{
  "dataset": "chords played on synthesised instruments",
  "hop_length": 160,
  "arch": "convnext_v2",
  "drop_path": 0.1,
  "widths": [64, 128],
  "init": "torch_default",
  "residual_init": "none",
  "optimizer": "soap",
  "lr": 0.0012,
  "beta1": 0.95,
  "ema_decay": 0.99,
  "batch_size": 256,
  "warmup_steps": 660
}
Rows from block 3 of a small masked spectrogram model, named by matrix and row number. Rows with one number belong to one neuron. Each number is 500 + 50 x the weight over its row's rms, rounded and kept within 0 to 999. All counts start at 0. Numbers have three digits each. After the name is the row's rms in percent of the matrix's.
After each neuron's rows are labels from the 100 clips, of 14848, where the neuron reaches its highest value: "top examples" is what is common among them. Only what is clearly more common there than usual is listed. The data: chords played on synthesised instruments. In brackets: how many of the 100.
# fc1: MLP up (model.blocks.3.mlp.fc1.weight, 384x64), inputs 0-63
# fc2: MLP down (model.blocks.3.mlp.fc2.weight, 64x384, transposed), outputs 0-63

fc1.199 079:495443480519515533534505554422577586518621427554479489596490484397491539495483493505458414466441419519447584484522530476454527443477482544437558517396561499444455486402487486495500455507439484
fc2.199 076:580464484415507544488428459413421563554510455523495488519548541435520576450557511451466510568548495611450460544389529517531540546515503451429472479518548552527474583518426439475528410473486452
top examples: clipping (39); text has "clipped" (38)

fc1.227 073:479478434486500484444530451533487561436387584584382486472490406538480456505487489509475482440477492488555572478502447434503519397468509504485450584495489499493535499432580615437568533572485495
fc2.227 087:493424443511452452598422566452611550464423562481517485500532530515523525514431520424542522484461461445516436448508547488422505528472461475509511415496458525461588417397536392521454473524525472
top examples: clipping (33); text has "clipped" (33); string section-like (25)

fc1.367 096:538490552477554471502496471508508431431501539413504578504512561495458479537496473496586453472551553426564477422528483584431510547500485509592580614442528529397438511510475526421514413498467424
fc2.367 121:581428470557538430521513564556506519532455529470492504510562341514477510458532533534474564420546428498513553444466381542524435473493502479502541512541437420499453487429502604513548459564515470
top examples: mains hum (84)

fc1.282 098:499511425487446491516498471516506506560390504527579522474474542512492532584514483472510486428520532507501448425570521573491476395425485435489460405476505551545494459463554653517406471558513416
fc2.282 093:534522583499512489499480525464572490474472501423527501597502509428502446497547511517516432496521580536444566560510616511536461453447547446669547494491506423482484543404458558448532520556507559
top examples: string section-like (29); saw pad (27)

fc1.74 093:554522468473588555556479511485428407560487416517466536477483414455541486540466401399436534539492462486508425494424598454491483523566454503546581535528545493519541612496522442533500498525564456
fc2.74 097:549565513535514415562509545428549549542474574551491464517482605458439437485503600580566542467444448569480548448460571466522519508511441537494486494506459447531506496432462469541457405476568392
top examples: strummed (58); organ-like (36)

fc1.30 095:462454396453516407464467547514470514461433504479480596561503430518466622543486540473496442584466471512473536507591527420441436451537463462452552449506552484592512573477465561522497511541580514
fc2.30 113:414504352542457602502564431474506509441534394438455539500512473460476445540553467530493531468506494544473432531520444523492407519553586508429471428460504490461553525511508475548499445615494520
top examples: saw pad (29)

fc1.137 103:557414442560523496420429531479535525537468507498450548453505480512546504593516515454502601422484479534525586460519428534409480411521411546430576431502500477493530495608570557442506469508524523
fc2.137 085:446506518435392549391479489453433491541557537565537398503550492466500477480489483472489496382526515494582425437538521397522482476491500515506478462471479582602554570585544448509467548468515478
top examples: string section-like (45); organ-like (31)

fc1.300 097:447431397527521556518498427398568493481476489483412512428524553470511561520454523545414545478449540519541475530430494433488535465532530390478531451571518524509495517544593515532497547601594542
fc2.300 104:468458329546443487492493546461586542429431471449580500594554439515537430530459534470511506507540512398573477529536438474483517479490467478564564552549423474468524465453451462504561496550506473
top examples: string section-like (39); saw pad (35)

fc1.256 095:523487469347505521396401486524491486537500555418474443419556547460489524521546597502523467402497519441501544487448532505572510569479486501514537451397521534548529466459574540560488524465479430
fc2.256 100:459481511576456623480498505459471459512511565623556544524483534432506498485519448467464488528490519575449411534454513474414468479559564498474440461583516541501475502460493466622462513487546365
top examples: saw pad (51)

fc1.343 100:534532433512430373470530427587519446605479466520507536557510522466471413543451539472534413436511480492512583449536514576494542578495397445419528559502492489510528504505491442488420462462552516
fc2.343 123:396585408509452544530474493524619495522446538398499501454414419490515438516508434579545431445473518521537403523470441482543502503415547499441480479522478420520547489524510543545570523552511529
top examples: block (60); harpsichord-like (44); instrument: plucked string-like (30)

fc1.128 089:496522433555551528511434543526445504521494484495498387527540506436450457485437419511564457519459518472554427538454527554522469390543428400570537523506589501505588464532514541405505550480457586
fc2.128 109:540532496570441462477498366564476491564453526459543468471437495492508524496441438500499465522492503374457593488473516513553422432518523565485524506479486471511488511484587605592590490612495480
top examples: organ-like (48)

fc1.54 077:572467488519431501382476528446559503508415501562577513563435547490501477482559586441478541539505539517480600549562522537501598478547547480449511465391507468405541557461486497496524566426542477
fc2.54 083:612491459447414585468460472455470570560429507613502512478440536439432440470525477503524529513456463519521490572410476451403620472471469431515512490523549522545472459576543485506488460453463462
top examples: block (66); reverberation (61); text has "room" (61); text has "reverberant" (61)

fc1.143 099:525557546480488535520478457455657463520447491611504473459482489415491431448533516424549524462487488531518453439498488482480480503575472427485481521500606497569554540530540411515493574616446546
fc2.143 092:480438515507413418520446420511498544519507494614539507574522473511509475518485514514443484526445565482446356478536451506467442449471560480532440453492529408433500373451470522518446446576460500
top examples: organ-like (32); vibraphone-like (31)

fc1.262 071:514499511519439418488423522482567567443562458506454497499531514471481366574469564548482488519514493538553475590490526543519574510510471475500409419583420481520482567442445514586465507424527596
fc2.262 076:438540537523476585535501426510508531489500426625518426550517437476527535418487459553443467462497521539462437459504427365510475550569476487540468490585444552507492413496454479611498475445493516
top examples: clipping (42); text has "clipped" (41); harpsichord-like (36)

fc1.312 091:439559630487526547550503581553501472528562451514484415468486473486543543499453545469563504535529521537518479544496388503515491514444424393527487593561514438522516583426602494492486524413496469
fc2.312 096:537532586467517513557483516473395430494522546482457535565426430511486501459530545530512448564445486534463478532366511547472438434455522445495423501529543549432510515515551403515485473457414382
top examples: quiet level (63); vibraphone-like (37); instrument: string section-like (27)

fc1.293 085:514504482456468532491541519550567460451545432522436533563532560426664557511417483530425505513555539405418467544533478491508533474501492479492452577513567521488450545418422544494538480582535458
fc2.293 092:457503493507555468432472524436485503487441514444585469531432482488533488538515515397441485544539517413464527600441537554490550427410476529503412598473541548478461453480523405482474407411465463
top examples: quiet level (59); horn-like (27)

fc1.194 078:492479481520537490552575496462559527463447508451511605525492593401531523505544592511487536542493581525514525553503523443563512471445443472549604519450516552468534448440532542536652484558449444
fc2.194 087:444456456511472477561512447465494517497532473437489468473433515483432563466490482561510375548500543623541478485470425549490492457540571475575501587594422555547552473518573475484425571438446481
top examples: mains hum (77)

fc1.32 104:488499388525422542505403514467506461586504478429501512438546468454507580560490517472514479507501525488572542445424449481524407498447623412478505487394482525496566577549517570456535461540513473
fc2.32 104:427592438477464530496455477487393573478463495482486498503540479568505510495465514461520529472544520536354574458555463582458526448482478526598497468433587570517459468463418526472461526421503586
top examples: string section-like (41); saw pad (39)

fc1.64 086:528478545531502544467461638547547504544520456475497507567496454462517405502404544556539576587462513539466457439473588488453578480517442483411400543493505451501457585415492530539551493512529517
fc2.64 082:489517469482570388430578478455549631513474484474539493494513492494577584521514471469483609545459541558537486441459520515439625516561475452543496541513472506514478439545433557423446547479552535
top examples: clipping (38); text has "clipped" (38)

fc1.323 102:526486474515550518421528475515523458446378470486495520502425521488466472522421542423559480457560544419380427517510494521529488467542416464521615598454481489572470573508424499535543471443491451
fc2.323 082:493403476461423513468480502469506502531551532569397399504503568447467503496594453501468497498437405518425596570493437448455539441460399518551490526496575494541540511530586529545544473509485560
top examples: saw pad (77)

fc1.122 107:488494479459524465556437420526514447501494494489403578514502455479484443431458406516522540429524477446508426492501602596484578528441442528498437571482449544354520536491508456572505537449513455
fc2.122 110:587545578439439475530476450459487510578493587559446494472498568437557518587466443501512516484488508440453547505462580393494440581537481472509388498460492425614552503510482436493525512465536527
top examples: mains hum (37); saw pad (31)

fc1.34 118:559519468677470441518505485428469465503502489493386510426545507487474479471519444533505657377481477494476471508592505522506502480474484465550504432528536470434505498534519513459541475400504496
fc2.34 100:546486599548450501564517571548521428381465456425646500537518473520540436470479495518473470507498527454579504471538452457499530490460570559588541575551591517457455517453503555474524485501530432
top examples: organ-like (51)

fc1.264 088:550517479526540495500561497381417490566571524485512521497374454446512480548362394520472548459467471473501427489469491520593513509487482489404511506452570543453525489469541602483551472520455495
fc2.264 107:437504451550472524529477529503505448466528537460433540581507520532518462579375511545587461438441506446489573422551575454472449422540496460586489458543515487424556588547542407475556531511490515
top examples: arpeggio (76)

fc1.12 088:473521516503507544506480400511473468587540558500604535488492438484542482493447501507515459444522480433476472563411363513524547583433508525486526502442483507551650476518481564437511396543479472
fc2.12 078:550469513512443489635483514489500493523426430635571566577502460567478477474569517494511484532438472521377500472516545507508444487568438445553533467492514445489543480417492505426519468552464593
top examples: arpeggio (81)

fc1.2 083:543427425483486504477497499504578413552509566503516530525481486550498534508367442524568442473465534477526449506517520456617513488555571421509506482461420432508520501546558544426550634561464494
fc2.2 084:486539464567578557508490441504549495501509579319472493345461475551462545531542428527453535468458523562433511479483509508467465501474482471555496439451539421524470467448508418512548513551540483
top examples: block (60); harpsichord-like (35)

fc1.296 110:510427431438556599508426393395601467515500490456501519510468602471503525477534473560549591436498488488452527541515494506537464471527562481615494488474542455531508503500580547468589444463448493
fc2.296 122:509480463479491473486651488478427513561525461520520602560531416477492481462500419506471603486489527488469514506580502564473613499530539482531551529576573546416498497601499584492566503454517531
top examples: saw pad (47); mains hum (31)

fc1.117 110:516526474492455534492506546517513449482424543439529499521514496459476527382552567490512539378471508452513379494507482587519403493322489540485497516438483497503478499395535511554552509498488443
fc2.117 111:495423546515543443471542500521398582474504454487517440418474488496456512457514446444496431555499480489533449589510541536372459575626439474444485560518550438453470477487508526498463573481460409
top examples: mains hum (85)

fc1.72 096:486471439412536468437502479478483502500514562484624649441503474538416471526559506384445475541518560459492422547487508510452451576585440537456522421463447482570516516485501452463471486469503523
fc2.72 090:451521546620422533537487489542433486400535458461629419537487540469452534528523478518504474510445500507442485490550600510458494503517513609534509569500592515463521569449512475384504558512514457
top examples: block (54); square lead (38)

fc1.149 093:500532486542517580536476474512622461387516557517483559477524462482434414466503499583452493619479493472582421476380497541535503541512588509602500490530482601515530490519498559521502475490542488
fc2.149 086:513525352527614528468519495481438486483533492446514503375481403462564558515414440421532505581554558475521551498542458527511478521498476506491587436555509467432543514510484491419469520532430494
top examples: clipping (47); text has "clipped" (46)

fc1.109 097:485509483401467473561485525509488477564556443518536475515553592632525550542553508419472483508519528492538489518490513609477449427439537386457607587479532478585514481452440500438487501536542487
fc2.109 090:496477602537507392571489520406464446513368485518508505521474515457475512455404544488461542479481524495481482493430533468477496477462507520591590405476577498483526560514402419439456458444497444
top examples: quiet level (61); saw pad (32)

fc1.200 095:509567514449488614508414465408487560462574395463496514428475505469490518392486448571494549531514503492528516522525487539498543503404443369520635508529508567456497508510512480522478528538468451
fc2.200 108:505471425500534513441492472518560500500467509379452428386451527467488554481510357497494580485464513494448582532526439481439531432450411429486557517574503469500431483590472485518484523569521537
top examples: saw pad (37)

fc1.85 093:479509500542477483515418511517545431623472465539511516549497626501509486564494448546522490477453417585551455540485479527440486529536460351571531520488540491395488507497600451456495488429546506
fc2.85 112:490554535506537569435458488506413407645536427436515553447471461509535547458563417480498528475517531592536419566536484439462424466539458483477449503516490564584456510539531472488454500547426505
top examples: organ-like (50)

fc1.179 096:470439416495622420465548424511552517416564444484508513573495532499453582430589536565492455574565484492468532513534542574482493514490579521493436480454441526529497494553538538481453539480608449
fc2.179 099:504416446500473599591425433480480467499500514501503538461533540470544454521457505549507484438521612493564452484541516561581509455458470625480534477436581433498589529576481531493416480490418518
top examples: saw pad (28); vibraphone-like (25)

fc1.213 074:462508420501476434495493438550579540601524421469483466482539482549354473512543479504441488572505596473524619518472459491489452458391460485509471445487475479484523469551497530589424471460528553
fc2.213 089:415469629461615492503490460486533492546504550397473543523447513446518510552516454549482408511478503536514557504510545547534534474434478431514571504610458532528528459522507395590502552484587522
top examples: strummed (55); clipping (33); text has "clipped" (33); marimba-like (31)

fc1.36 087:466567453524490477531530551503510482559471299486522527551567480483407467456481511470478503439396565536429470537500518515508425492540444505523497527473480465508493483489553572510552526616605504
fc2.36 090:575487553426482408510525428498480459577505492510473482426401521489600499427510445456457473423554464479459538513418462469419401507506463539467442478563563523480530567525535509411532505592474459
top examples: clipping (50); text has "clipped" (50)

fc1.180 100:485476451506448493442601471510502468427486448469423523544526415451399551542541538549456476431456504476542514561504436400607481571589527527569541458507518452616503496543450511496533469541477460
fc2.180 113:575491564499563602588457483635430461496446468540540399480433480487509489506585567456451525427498546537540474518548487461473601476493504541484470441534574518513487461509472542452410493418504506
top examples: saw pad (65); string section-like (30)